{
  "encoder_bias": "none",
  "lr_schedule": "cosine",
  "weight_decay": 0.03
}
Rows from block 9 of the encoder of a small masked image model, named by matrix and row number. Rows with one number belong to one neuron. Each number is 500 + 50 x the weight over its row's rms, rounded and kept within 0 to 999. All counts start at 0. Numbers have three digits each.
After each neuron's rows are labels from the 100 images, of 14976, where the neuron reaches its highest value: "strongest on" is what is common among them. Only what is clearly more common there than usual is listed. The data: dead-leaves pictures: piles of overlapping shapes.
# fc1: MLP up (encoder.blocks.9.mlp.fc1.weight, 480x160), inputs 0-159
# fc2: MLP down (encoder.blocks.9.mlp.fc2.weight, 160x480, transposed), outputs 0-159

fc1.265:444471485576490500455479512454464502478424451505527521501571458467526476458440562559503517426500458539596529573365531542573574535508468474494462457387434510414511526487528455420439401435433446487414480465515460441531427544482531427507432427575487515577498493516489443483533530441509450483493496636590586617460514549500475491479580546492538433544552537469413521422487550424608435533525523509496474548553493476548430518465437464461457513489411479477478540481476523477515482490385512
fc2.265:438461518479412479466431440509520450488505495444476534459547566444437522477501447455461459413445523475479535511456491552479481475511407418363410452539497447492515517556457529524470440459544468401466378457478437479471483464486463461519475448531457501488471452480400423455628408492419523493397444440526478475423501450503454494456485483398508531478477409500522552404496495468495499419532446417523452558517514450462502337433476435541501497499442427557475573490483424544488489456516489
strongest on: vivid

fc1.171:485498534402531411533528508476447512512503512498546532419523582491548468440516517510482559434577557537402485563487511524534483504519461483465461496430463429500436439470419475420476475455454471515520423498460466426454502501512507535500505477573462493520517503530474482503522389502502616533533508520646603517626528596451522478546533543528491470558445540542555512495460444510433445525585489457410428428495563422429567561467496517522435400483497516510423535559534431492561579471549354
fc2.171:515513517511538631503470539501568549569500540499652535569460561566485412549516466481521498515499440550497451486486506477495500513481483447634462560542623506451525537564444515456476394508444465478586429542562496530488501353483546514481486527551573516566559519520614526517449521571590532480569517430536482542445541501482477437567519502588504456500530514524561498526576545481541502550501516497525487495496600514502509396388542446462517484535534423509456432562607519472529567537508536
strongest on: shaded; textured; vivid; grey

fc1.127:485526494584343536472391428466579544468473407523528488429442443547531518507490569493580473449553445635553416525573482486487525480484507443530516474383458424449515495524451521517503450489480549524468544509569552509484496581471479473557453411453546472504484430484513457504524581525529409475455461449416477510476522428578448456365437474586549361489508483539493465439494458527534454582501436512595477410463498488478490465511496437447508503544459498484460515479440452540540493474513547
fc2.127:482513487499529607470447518482473500526474504478521507526510452423537429531471446487489453491462586469491383528508482447478485488467531426394407533505484521474470482505448486455469494488495405513507538495683459493487498529434416485471476495521483487528510493486415473473386488518510563461526496429489628506434498407417580555511451512459484364492516462631544467486550478474487464494597557573478485512468623502503484553580622443487485485483494426466503405459601493531474483503475429
strongest on: small pieces; vivid; frame

fc1.402:471562531544510382494574545447515446394512429436446498524556519601470537546580490473375417365440507438373529514500492525522459611472475478458594530530449485459372469512544384468514444504458514426518538523546447472534449422460452441394487417520485534456471493525544475471516507506423522417438494501532467478460430481465539413465529448470463448497569466440423552458511451532596510515543534474417510512465507489485493498414478504473502510495478482479511509493513482445475478464405472
fc2.402:575465553492498507556467501539598501520542497537473532473527434597553513533524634571484522525521543593550554493493536538502521561553536468539462484422518506553447576466424520499537501519392459500484612511421530486492519461522450524565531494532542559472482516495477496500442594671490540527574503614440495465492517488548456437492545552542520506552519482538466556498469519541560536518504508600418538457550564523523546465450460660472553532506551635500421561470591552469547469515545477
strongest on: vivid

fc1.342:503456453509534480451529422451520465412471527492545477607507502567468488472495499587440354386505481480499536356602490434427466508471449527539492551482531477501510577437502473594515445501539481512401619510425543482563473393513499494555561537526503566478486513446453485488577488544566541520559480523448438531474565411497453444494504457469511562462558482480337516459512492411535551500549493545515512550583457490535469494539498436448457530461477442499507564470477528442537449412437469
fc2.342:504482440464487535510432521411524440438456471525571570491524476520464476435450521537511529458522475498506407344543446461520486483478567492469493471499573515533480435436480504602530402518454389569426529479531536501514513386443423476489539517417451456444460530481502573483603420523492573522507513497389507455401473427464480495423521462471426474518450494484589429540435440512481481512531648527405534462437525483540494453398526501510470493445508502540429476521568544403501501463469523
strongest on: pastel

fc1.374:471479532475440487534484491551425505512474555464531495477558456488424584537506504492519605570496455578549552591534496502492447584556484532495476481477440483515455448474508430468446450431460397392394436579410400511493477550464480458476485486517509513481497456442503491502502453582480545421474474527448566555458447456449483493443491537429536508539471447508533539475517467486539464442407504464451472435515543491486579483512484492364458485503388485535487608410478333469478456380569493
fc2.374:490482490379479472463449421454470432424425438427470525478521488478523529459450509465475593363466510525392488414433457476509500443438444447451485454484558448418488431440478524577491509472503514534405574475587512451510415483480452463430438507497458485437426463465528458517546504537495528447461434508492474460540443458527452492465480428507517421374454469487531397512474508348470442463581534486491445483499517465441420425532469479489481453516400522504476396515487424453494501478469560
strongest on: warm; vivid

fc1.306:533526531480546480521437477419449582470440462427541546526480419495574502534509441510568491413564408431527425527506579484506549532542519484335464529547449384507501449495525454503456443519559643559534481439587543465464509579368446420487434468551469493542550437426466528478548359456535538504451528474483491450548495485443504567504409526395475444530522497483514473540483498452486516555445495555525507399489518513502515571514510501505492545525539490461397512448468478486472462495562542
fc2.306:500515508491488454494466513510507495508516517471403563490476499484464556490497502488504440523509533602495590551493503709488501512509564477566513516507408499496638481517540490482480587513550655389517484501460496490486485572493454492497498497510494501504519497502606472510558623531454405473404503512507408517570518514519526449513507493465496479482511395544429506500517491501500506487530427557487512550502463510503502525415387495453488514497476514544358515449369499349429492499516410
strongest on: shaded; small pieces; grey

fc1.214:415583482435505535502484419537523432472485552453574493582461407468432461531398420441525446478528523417502511485529568501446576460433560532468472487484521442419489475505502478442531461534468491534513454481559442341496535436489493479533552571481437481485545392430425494452523564438520504508524581517550433544513416545458540524462431565519423515420535424511395527474488462506582521468395429496526492484436497517430477388481435441466507547368501493483534509441474503535508504511463498
fc2.214:465493501504476313465594461508550455519514465446547563450537513574565355452488529462457458391478462458503621464457474423454487504465561576486485504499444422473467445496508549437471570469411528541539541471640475484487484486481539526480471498526456479496464415470485386455508531556443528474529463504578354477508451559441435469467470464437565505491482389583473526495495511498508480514422517442500434432510508460470499474521459484405458443454462496489534570523555484524524472440479516
strongest on: vivid; small pieces

fc1.346:457423579457558498494501510448498432508417546431460511470480558436563500480476564545553379469419438502597514469527526481446495438517532488498461463504503466402454498411469410447498407476448509495400521460442431468460448577464503439498486524510579484484495463484417470503563490573547465494494471589431466421554523475487525558569473504434367500475463400422441522476444523411463519438532538488457487515459430499493535460542427401442453462442424373541497467477514452465495553459550514
fc2.346:383441469458423482451484458517443521507504533353482524450570478512496523480481425374474530510492483453460468482421527438412447514465465481472436492513494440446497495537450489536362470436512500457493524464486412433401436462482504421458402424550483498532490424491491480456582488563489516392511435407518510505462487498522488501447421473491512531467497448492502532379479485378485468479504506516491419429501533467402464447504457418491445471473433400541453529488498375512441450471475535
strongest on: vivid

fc1.6:537490521445470462468451465410466499482446459552385514532468421456469506482496441458445387387458531530504532589480489449449483515454424530468457488548521488463486395416468472478471497503398604447557531530563429424487384503409477502504425476439477497533521460460448420419518437396473539517499526435523411541510454527457470509478499483454493478430438563510412497437466486567549481480487513477458511522457451492467458462360506441477444467466512487433452480528492473388448508391560551
fc2.6:453503483541500584538516562514486526530536576472505489493557439437544441497548420523539435566577500511536446593553537403502532532514551481471430512539433490572478536604524486422454588551505508504505505549458520545525575467542492461553444536553531532581518532565443475525491420402537515488564552411492588536422533464533548613513523521579426523564536457401561502481541501482576571537581496507497464504431491564582553523415592436546532550541514413505494490458626464559468511537550497
strongest on: shaded; vivid; frame

fc1.49:480535484496473562461483494471542470462482396478528393572581453514433417524431452474538442457506434453477513590573510481472442565456489444511525506507456488445444531429465446424478531499528478464550552341499477471455519474483502485506493575480391539488419433462502502511522480499444502421452417399544379522566460530493541433517498474477566467427576503404476593427538478515528470514462502404465472545579511514417448457471511407586512442472469520531517559491496513381485432545442529
fc2.49:580552568478509444564566495569488489506559483549479553468545572540540459559508597556514497529448529530521542444499535527594604521597504445482505495432474536559452511495468529545585514525493471532458444511473565518571513458472507591551565505514497575476492516515470441556507485537508539570526463608463491500529499491536439448509561539497606571494519492512540582566495551525543564554447419536582585489581539497529550461525417610329564533542523626533453583515497557532521503523564460
strongest on: cool

fc1.128:474488608512398511520386394519481425475455513478417518538558411456467474452461505453452553428500515547475535516421595451502474569456544511507481526532465543471499491480464432513549478541471492493448558394492486489571411469471469494574498533538450509534497488465551567510548430467532520486398611577515502574499466552524493458526658593470533519488543516462495528447567510528542400444530561447470480622522461485531401525431528484571517481529519503547548606553452499473561550525466432
fc2.128:478514546542523478547427543514472546534535523455506479499593420487535533543527499471536490563389524470516394493542535425482514526485434396443521534469513563511463506547427511526448413546469381489450279515393512558528532439487497500527512516522540506497495543531502469507596385452485570444484514437543549547518539433617450458517505503500549575518495457448562515498511512506540532478517384490573543494502549531528486431543460399436493542568521441494436557554590526454446537530499486
strongest on: large pieces; vivid; cool

fc1.291:535556507553438518551427570441488506439508481606496470492622424513550558492485535536564490487497476591553490641511497471474470497477608484471507483496527496448476463531433466498452441454489482505359439513495509459510542612474426424521472430442520543520512492520457514433567574524508454485531525475596563618468487588479492511506539523507542532509452590514557535462468479537538462495508502573506509493502662441462490504525480470420511464584493569546437511425461424496413486412402471
fc2.291:429445457449458464443487470479442479482464508409482484457536458476485480462474381420465462482479465482439464469428459445440454487435481414444473477534467436432471438499441466501400442457449447476449489460499439436416435446470458420435401438493485466493468430467472462461635469524484540410484454347559509474474472467460468495476439451496498510437483497498483455433510468413482472464466483464479423505438563451424444476486468365459453460465434360539461529486488424499476479457475502
strongest on: vivid

fc1.204:489556441531501497443505518490451501560434546524519472452433482532455459456540453561477344494414498453449413413559498467492492488578439494487557391519471520459483536486519469568457495421532502481522542552549530498482453398476480496466446365507541532442400523466524468477519404496434488582507470437389516395481494453569498474465492476491467515572588499458454541501523553422436608543404555512490478489417479430556429513583422514422394475477444531472521438514500537530470483469476489
fc2.204:501500596556505524529528506533502524548487533471584462461633538519485399538565508528520549502388438458517469455517534422546528523489463474489539503491526453543522526485444408348495401549447451450401369535523511524559527502436615498530469522594493534522473497545547474524508482496484521509548520487515466492544492481536418404562545526539566561496550537566553524511512549493529583512536462535502470452595510548515538384469485463466589558558520487495494558616612467464476543516536604
strongest on: small pieces; vivid; pastel

fc1.36:500509496516469496527491533419487500514408523460523544516598419479524572464512520485592535545523444444531537619497467491487507480480567428489454514482528416434479438525443490401485458469471544516435416485527464427431435554479510458507458559417511505501484466549423469443569473551475468489588571551523567422571551551491562531640560558481598417524427484481603475484400479579565558557547469469481478449489606505456478465587487499487483453524521461530456429408474450509588522464526534
fc2.36:452462486449463477432470429463488468477438452415509510449528495460481476484459408408439465453458452470434493458408483464430442460429486467445461459544510437406460443481459472517413474427489482503455509458494429445435410481463478457426436444493450457460467418444464468458607492536469545424465434386503498460464441460438488482467455434444485511434460509510467476433478486424456445482525510477439423489463558423390433450460479404487459421466438388545460544458496436513473434432455539
strongest on: shaded; grey

fc1.449:455521476593479501534474466579477524466464488476552535538474416570519516568573506517448530551495485458593517579525522481486511550546505555518501486479462504460542567478499487407473539526462339415582423411462334459447544430477501442475481459476482551474458523512494480392557432463560482469460469513407458411453422413481572447522518522429498440581545443553534535433495517511451496461387459542475505434523452439463451542499538447544515453437496450433502605474538507498463542562522506
fc2.449:582576537503519448534591530488552531539543481556474452535462513538476553572497536555488590568526545475490613476478505577557559502517499498493610489549513552477569529506593493537588467506551550549517508525541541551578473597446501595462572556491556511467499519468490556531377598432489431552556496556541498515573481557581469458538595488505529524504481439555445504594545598522476494473470551475533543466549400517513550530547416586493537473548536547426511495521420568425488597479511434
strongest on: dark; large pieces

fc1.146:576524418480506474542429505405418603519472530498546396481473466510442514500518529526543389514403458388544549550506450481541464536539494412501517447364477422528499476502470457522434336501449510503461511476494548452496529546425423449444501589511505515456467524559552444592593494516455409513464493562426578447529537463419519476522528446457549411519504527429455522529497496526529508527481506516447480479487450469468490483557515428437506440554454464535417602464510471404436492499478490
fc2.146:407450463475434454474448467521456507504489541413436448450562480445504482484510380401470505502447541451457508500437513444420451500471494438460490484535451452470445485500442445491401491457437501486441512460487405466433470479452440413478420447528469475519491436498480482469597484543477555419483456355547501490480477501546452471473438501472565522461496451550493529390497472428498484434481408480462422496426542479433481462498429388436467478469441385564450585461510411519395447467487497
strongest on: small pieces; warm; frame

fc1.415:511533550461413486498422431554538535501458577523467440461597488472514422524471512555475402481438542437541432570427533484464470506486523398544520516452386434452500534522442427335436438461502628493474514486561499509478511548504501502531475535448480494530602449472521469528544479495478521549470534530546569535444560484550474446518542508517555441461491452403494455478490498569533576510419406546452503466525503454489582510528441468423408431411416389508477533510483447513482516498410550
fc2.415:469488537462461515501481458523340447446511487478415394440560455553420536468506552474471514429535395488458561528454501493501512447516523580497566486430524464548501507420528438431510568481502589459438525458512466443508488444481554513495436456469470531498423452477611558492572495539427493517498461561476439474402472535577514493461490480496423619446460432515513503471421519474474491471477509499347468514580494489486488441390445506464502484490460571578438502479440418431429405456485548
strongest on: mixed sizes; vivid

fc1.92:502483546569497506473526533466539363544408448511551420496482515446556509552423552401518409524462489381600517524462461440489557515532492556473464554486516453474470544454489473485527487447430455528376560473425477506391514465554461403553532407480491499432440511486415409366516524521480517506584524415489501523516538404483439529494486563502564528428488373502492506505524475495454496497448501414524572465482450510456487488484517451487481493552476367460562565473557482423489511522511510
fc2.92:461494436507530525441390530476483504462469485459495409512491535470524444490498421471505515469471426486453465489482457377486444474441468580465491491585550472474418476549451521583485453503469459485446584513446479498487469455531517512474453480469494445504465512493457457477552461481542625483559520398529446482438497511535379552480473455519506577514484572442554463482504482463517479524450491472570470371354502480518481529602520408538485465515490396509617535429570459576357409481471565
strongest on: grey

fc1.234:517554481424500405516578493539518420437544529456573407545502538449427533504475493605394498557531359500400363487499512506537423550479458541463535432537490437440470475458488514528482469441509470579405484605471469464517519544442497447445488483517524530401475521508524479441509455480422527592573471438509464457453472475447481509511514476492476531565450559467502536506489423457569528411445483516483489491453505526451606534514511515354486403424459537474513527435519411494536507432491516
fc2.234:559520458487551479474473537453538511509445439525498570521581499482499501486433481530468570426545528454445499554530484488535477457443488464461630471507587522437409429480502509397577541510446510576524410526498549531539430628432542525438538576477512424457538515499464487545506359411474548510497513501519541498518480362449527579541494481558591456492454552572463434601539521487483437431591428423494504530515557471504497490577468445479485422518494501489483523542462545536549379539453456
strongest on: large pieces; warm

fc1.73:484518518460473359513542513442425529543509639504429416500480485531458590466455523513453617510522479404468454523486485485494475475493478510488465476504484486490549490459501507456465459569517538502331514635486538517485461466482447506513448488451556490464531454517487496507507472458477478516460468518456562470509533478435555493508521484481487437519396502510501450502511485519479480571453488473481400497520530484427449545477467546285506467525521466503472630539427418500456443314507500
fc2.73:478572523504599460458517458461479463441418471513535418573543494470531458546501522539519436442572555418426453493520469486552513434417539518501531533488429487459485447468443461485582457520455530504396467545565530566580460414456507531440439589560548485516461586497469531566527514513525533555500574488445520527462462485481526534538535448509536581485444455496608456569575577409560449484279519528450441534534554528495469491498476492466528457594488520548468605486524464493462455546474462
strongest on: warm

fc1.103:463530502460511402563547486501483499478549590504493457474475551433476664467506477439461567484509464368522486604469451533471475532544504510494461444505426454460438471525459432427381465542495490459472471610518490532467437413468434463437483436502551516442491513516463400543521485444416496468489425541456505477477522467462468548497549448469486500425485516558501510528499521497512466533331453447470447492467558514473439475479481472364499430458528471513426661498467506453485421467481471
fc2.103:533540545432523550506477404491415405416428401488541509465524515458501555477483582561450545431479438493448476456460463542548555425474460442487443443406562478462487469393528429586565453484503436501452534463462532483560425545489576533457496517489441514417427509443496441545527500488485535543502462602372467441517415482501451489457499451519499483409444526458529439551473526431473454480630449419501467498568511471475458482470480618503525464504433609504498435425454501487546485448504505
strongest on: warm

fc1.26:512456452530494570396548468518468461565476471446558576544452474404532509546541532559581513473446525503413488525500494556373581375531577586512452490545461509434482486457493573594355441523508413531465463474570482493507446521486556481519482487475532468512474516450499509490521412541561461422459441424427528508427503524502476444628432518505524464480559449497457459549479587413564448493502494551447514556528443453558432578493472533435517533456518542445429523394496542529461490489541520
fc2.26:494481508458445483523440482477442491477486470448363424540599460523480494482439453464447466411540498503477635494438501560519502452493515478479553513459426483477473475508462442476474513490488629439470622508405490490494447439531355493448455486474502508472473472462442557511519659487491538433511469455499480488430480568613510486480486475483409527444515331520490448515533522419509496520497502503484473588429480486498490527411518469557491453481485447582407537517521481400432567494499496
strongest on: small pieces; vivid; frame

fc1.399:481494512498512462448505479533518463507501426457560537504497550545440485487529545561464437367428506524454508488563562507488529486490504384510497443500445459483445537487481404540445423491515379390532481476438519492505504496467507462490491432484502480555511471431484503444559490545542454496437476530402426463501527441544551526496492510478445466505489425464419544506468512483529516495355472467463596545471465515451438356584473430445440491499468339450424636480518466417441465481515410
fc2.399:414452464456420457469523489511466502504520558366508545451567523520509525478497438380501494473475505494475482513456529498441468508487447456486498501498416458483492497526462459513364410488483400456459504476472448439414496429490514392495428440532473513555517409515452451478593421590501587387431455415505524521450519475493523515475425494515524528446531510515453494411499443409499498465452493488522438498491552474446492448516442428456452494483427421580413576404497401590442443487505442
strongest on: pastel; small pieces

fc1.304:487514481512461558500536488443468555541550452468504560565482452503389547524518559463481409430428505511479592563507455529432469487441479615499446457489438503552442498494533498538468462456533506483511579522462462475492528478506555425456441463510506529496564507495489490509517421465486529502529502492566344473508369411410555461440480455461439488593470509528356481485529465532520455516511509449512524545421414500480540521452551392428476507417484538336481465526505505421534526493369476
fc2.304:461433547442495518521454425524476488491491559449535532511506431560453592501510543417468566420484425538440462474447504496428376508568456434476578449497568442464476547476472513566412378437496341447505506482472430428382523432483510479515511404592488538508504409496521469441536431570480584475427447498521498462474565503577519508522428565500423503494527541535416573424489498488507450491494563468501524503496547422429430470532449516494528471452489497563483503512420462516502439566448509
strongest on: mixed sizes; grey; cool

fc1.159:488490524494471414500524481465474508516486645531496439505514505506458639493483503463479603471494516407487483621522565462509447493524514487542506491471433496432470496468453447457474522587477491474465487629547437504487483412534391514548464528541532449543489447472448491490540505518495473480470438481497501483516510494497456501528500503451476479423438513583503468504522471443517533483310494489463397459546568444409414500472484471386533473508543477519449662547446358487491433428513495
fc2.159:517521498451487551494382450524479509462489486491496548484533492462523686510512511513512584500415508594485544421470499479519553512544515413441536478479566527515466478458539462569516487515463430470489527480401509476526510598505505470526477529485489530476489486513549460528467419546487585494453478557500527498551488464512472449531480517539505466435509523481470480539506510433523499518797503471480507427515465531499509438444455542553513520514455552517470297469457450414517512529538548
strongest on: warm

fc1.272:500492541464463534526486476463561475523515373573489460438498547453537495451454486495481449491489468438457411470458416392496462473431540447385387523536451480457495469512501391566474451427488467446407523310466493535486423416472488423433509496490507454451502424489495455505514457540455511564454508501439554538442479483572415502463576465530487464439549535521466535512543485527530448466435520450486523568533561447457420478548501362539462491524454502573517515445475469502446467464385479
fc2.272:426444446463439525460465460515461485477440480451415471447550520450463507436496517467461496434405452474459521509388479514436461451454506459444477469412491401468567470430429494477457484443484501422510480449520429443456460547492510442451433441516468462475439430493408481467556463509446525464406427522471476444497459548454480504488447447471517434454444485505463510415455500428420486420604439501423404533546505454383445425416504511545461437474423522540475522438500432492430470451486633
strongest on: cool

fc1.472:472483483493452563463496513427487372546455505516468579472381437505463474419489498426529415479456552397412491452423508509464505529473440433525461488495474496448472486474514460435429442524506423498587503330529509458429534486464462481464466456529489513459480489460497463557472481433487419318521435507459482410491465437514490466434397530455497458406544418455492516480470440546512471490504550436505439481520406452445552454519529489574502493449402455424507481448500481451540542508521471
fc2.472:531501480467492493438445434493463482493443399476465459480578445509513501485442622418452506472495509496412519548422454513467444444455464486474556491410516459394480469423469451515503478439444543470475474460482475438447400488456495476421477469454452441427460461435491510470511489517469552446472446628395482457456460443499529467525458438444529536417472455489480452493497514435461436464503471485455486535624575452393432485474462584514430408486435623568447588472512473425453442467474503
strongest on: cool; vivid; ring

fc1.312:519502511465514514496487495559534452452499501486564483439418472493505446497441492474455473365496449446488417686548519430534514475546482376532517527380445406474481487503434442454520419541495497484466480501523467505419446571507506465589451448508461468483463526437513478527505437523466505541508431463478526369522473413539536502471504447521460467500483528533500552506490481500504521520492477491458474382458459498461514522554529412450427488477466438355524489493542453480522440460350355
fc2.312:454451574462431491581553459588459499464560618399502468451513507504493552477562490455570489488478496504525520597512590526509556572597449447499519502489523488581473562520543504579373520517512470463504505497419489460459572469516468407582509442623455601575549445602502491534461476518516466417466471463570502530510564534546479511518460585572516533461608487412505536436496481400544593559453453507531517563504497511489522471547468474472574597485450497494500539491449431510513500557575469
strongest on: cool

fc1.226:443473541519494436469486505466546567411526529562459420566478423594451481556532569554543436510502419545603522451586480518448537528437505446524535500515464496436527463481457494500540535529479514553550554460593568467512549482484499435497536390519479454457471452495495407481539628471478397509472463444406502579442522433548408564372440486615409419523479457526482557506426438543537479500447501483545465496474536495495491427426542431484515539562481487470534520521530477517579495491575596
fc2.226:474497499502495451484465517499513539519490519489537585502400538421500486508500384459495452541525481489485484487475498520493479469487534532469459505601502475476475453573557547573495477496588373461508507522554490510479489564635488490487458497498544501534523496514419508497443338423543525483461495400514572516470512321418528616528502489513492469500510604447478509474546522462548486481473561487554466580440562482476495634600551441498497477518497395513545524440492470547568551523489353
strongest on: small pieces; vivid; frame

fc1.307:445607543500449524501434563487443416510538478495528453503504504477431545517405482494517476474518495533585446467507469460422494515559546456473460513444369407469470531496472388506499488460414428380420567493540502554477437465444481444491414373543567511528536455473514497412547559517557383486436467448444536533496469444468464484436517513440553435476559528537453531435478499494514483518442430453485511416517493448492452429546473469433491468443445524433527569433397486487393528524497427
fc2.307:392419409468444499452486529439520494474482549455492522465551461446487504404484391472500459466486554498467498554506467442413412450499428466483452479539474479497487466571400465497409429473516437476455478465435433444426517462466487379510468433496483444514518448512453467462629537540530570434471482390489564464492499468453454564479419508505491514519493462473509431431493398470512471423543565459478452526423598485509493462537454384448468504423461386562499561466462451527464441525459448
strongest on: small pieces; grey; warm

fc1.70:493499517458504522544506473559420474510468515530464466424386542470480528444427455528585482539455522419463543545449437503464513493486511460529402494582471489528494515438474484442408475492505473446506502591458589507497533553465564558483529477466521442503494460492509470544490498460432403392484464518365493519547566422441503477537452441458572473409453462413370443491504483544472490492383417448484450527465438491403556488484517529369508479468496485443487594524444369459513456499569459
fc2.70:573529531456459478500531427498468453438472423493510454454534470480494438490463635480493463457486479493474507551448471496553568482479530453494504445385485493442449478430507430486555460473477430471460444463521488460533443453484462504451494492444429496405434479445493465493552498536442545488504417651378514464467420461512478521461479467489480529380478469535516464517491522430442492437466456448438485478578561488460469438485427646428507512481433675548455556428540476425518458443530451
strongest on: dark

fc1.152:484509499445517465512497496410340539454534530479464539482491510517413530471567422451479474456560503544579530461530493447463483498512452468436446458463494509508470337399518485535507486495462585458438472573473427447479439494429502483477381495471458509471488471444359499471498438452539500473490468516420535465540476421415507497463493522478407580569434563527487515509499523522461540422491577461431461484447424447486543519450500557363467450512490510478480482486482446384455501374538466
fc2.152:415493431486539545397441487398480461462440480430477476492534494492443464439464477445460442471556418513413498531445435520440424421395493484416459478487541434436498443484458545448474526477535546452448488506517465515472448521483515486435398540502490440510455509461463525503553508541484527477418526475421528496411460467445547564468475414443459475481442501575468429447501516403499451427544445527457385542526566460457451478401491499569428426525420458543517562449503396464468386484442554
strongest on: vivid

fc1.45:461572471508458479527431484466540553478488513597477447490608414519626558481425496545577474503473521588572568541501494496457471472599580511411464419495563449485420534497467506500464430458511539505365488463501460421478489585420501454481463536435573516470484485519432484539574503507514502493525500533570508607496531557571550456438577557567538500544460593481608504456487455542521437484540546523494523482554585458434452465504440468421458452515478524591450579468467467430499439431487511
fc2.45:424447479451429462444484449475442487474470490413458486465554468464500470474461371402450464478454494493466492477420491448426445476447496450458490469541469429441481448503455485495397478446474494476453514465502415439425439486467471419453404430503484480498468409468479472451597466546483531401478440365534489470469465458455474487481438471483537517445476477504481495410485472406470457475503463473505416526428565459400452458501447375474459437469424366554472544482502408471449455471461497
strongest on: grey

fc1.347:512518533505479530493516421601456508490464611445458454525425491511517468570460498481486542462557476419420537525564431544414474509528456509484505480446477484470479378490508473609491424370464495465464350463471484429478518527429445496494416452495508521465524498500504484535517435473558480451458476557578556537536456454522460452471513494539462609528512488495516468495463524465516459488468473448492447361425349426540481550503532493505485462432482464342477450437482509549492523417408480
fc2.347:516484541449425480544481479607554540502578531395468500461505561486544490504540499397537556586415534541537485497526559511460454616596515453499585514535522540510516536546506502610397429502520418491468431464438472453412530413475488411536530438596493557512573471554473511504497435510512501412493453490539494539540563559554490530521461581518567605446569458365551535442478465468490495546404485549554549586507487497466464486574473474528513539502441467491503572478495471552429502548535561
strongest on: large pieces; textured; pastel

fc1.7:476544534491476496487509499397534436515453512486530484409483434531606539417440534528518384493473529493413488472509429514410443468469550446534441434457564422517406483516498481523548514453494499388411546516463530458451476439508485471472423524535590541510426438470479488533580494526542497489501535546513488393577526313545585499564416500436463415496465534457562513476496494577505547437534449523526578469451541509453450498573506448494485488542496497580458526542511449476440366498498514
fc2.7:464439467442407462452446428505464489458515503430471455462555428442497465442485438427481452467497454496477525485441533460449459513470530469453439500487524470478436476475456474548429494437465451455462527444467415435418423470488410432455420431489466482512450419457423457472627477521450588431514449467505476486441461460445492514429417503470510509442502437459503473450484445425447459439515473466457427482462605438424457415476442459447480480449429448596499565396534410487450398443494481
strongest on: grey

fc1.4:498519519473509457550548484470459410458536628577501515521464530475463561508544508514491580502472434398511464507473464456455502497498503548461460535483424479446482524452534503435525467516529501469339504596490528555517469396493493458476495504482514485436501501534514429487525569538499437499489503512408519598429532384477442476510530393453512593466481524424412483540507469472519504474445555566447450558539485501487490482478443501358479509519501473467501601446504437425539550305437411
fc2.4:523559522489579504444498449436481425437407417576497445561522480484397532534444543550474456414488552451426557495498443487559528405390527529443546500430464498426471427424518439510607479488477490433427505507540543542575413468464467578420475581486509458446431579444478533534521508528445533567478522566394461485495425502473500494504532433486394533442434493465471429576522562462494436415447492503419469507546520500487455433485466577494513437584500579552503518494493520448476510496435523
strongest on: warm

fc1.114:486557462573462499468518483522503498527544557477617581441447558514432517474529487577485518540580422467464416455487545525498520488546464432515480382395476450454514507475460331490489441495456524459522406488548455470460579501454485498417400483499561464535471536518500490444530579552595496503468423621560659473523449563540503437467459460548506419510518495491469477465455469453552527589519435542532466453541522426508502502546495550499509412435541538485410499526488499495447467442562537
fc2.114:465480462483533580457592537450491500503489501519477527516478506401547351505465432489499484491420507446486465498501462435483471472459460425445469510537562492483485468558504606518492449496525320543484435517632502510491495417571486485478482499487525468526509504502517397482484477442533568498516516413602487509528501436436412496516493494524540467509491508507549474507508481509532476435478483454528490467438462506501493459609608395482467468514520415407570544536595510541540613511469682
strongest on: small pieces; ring; frame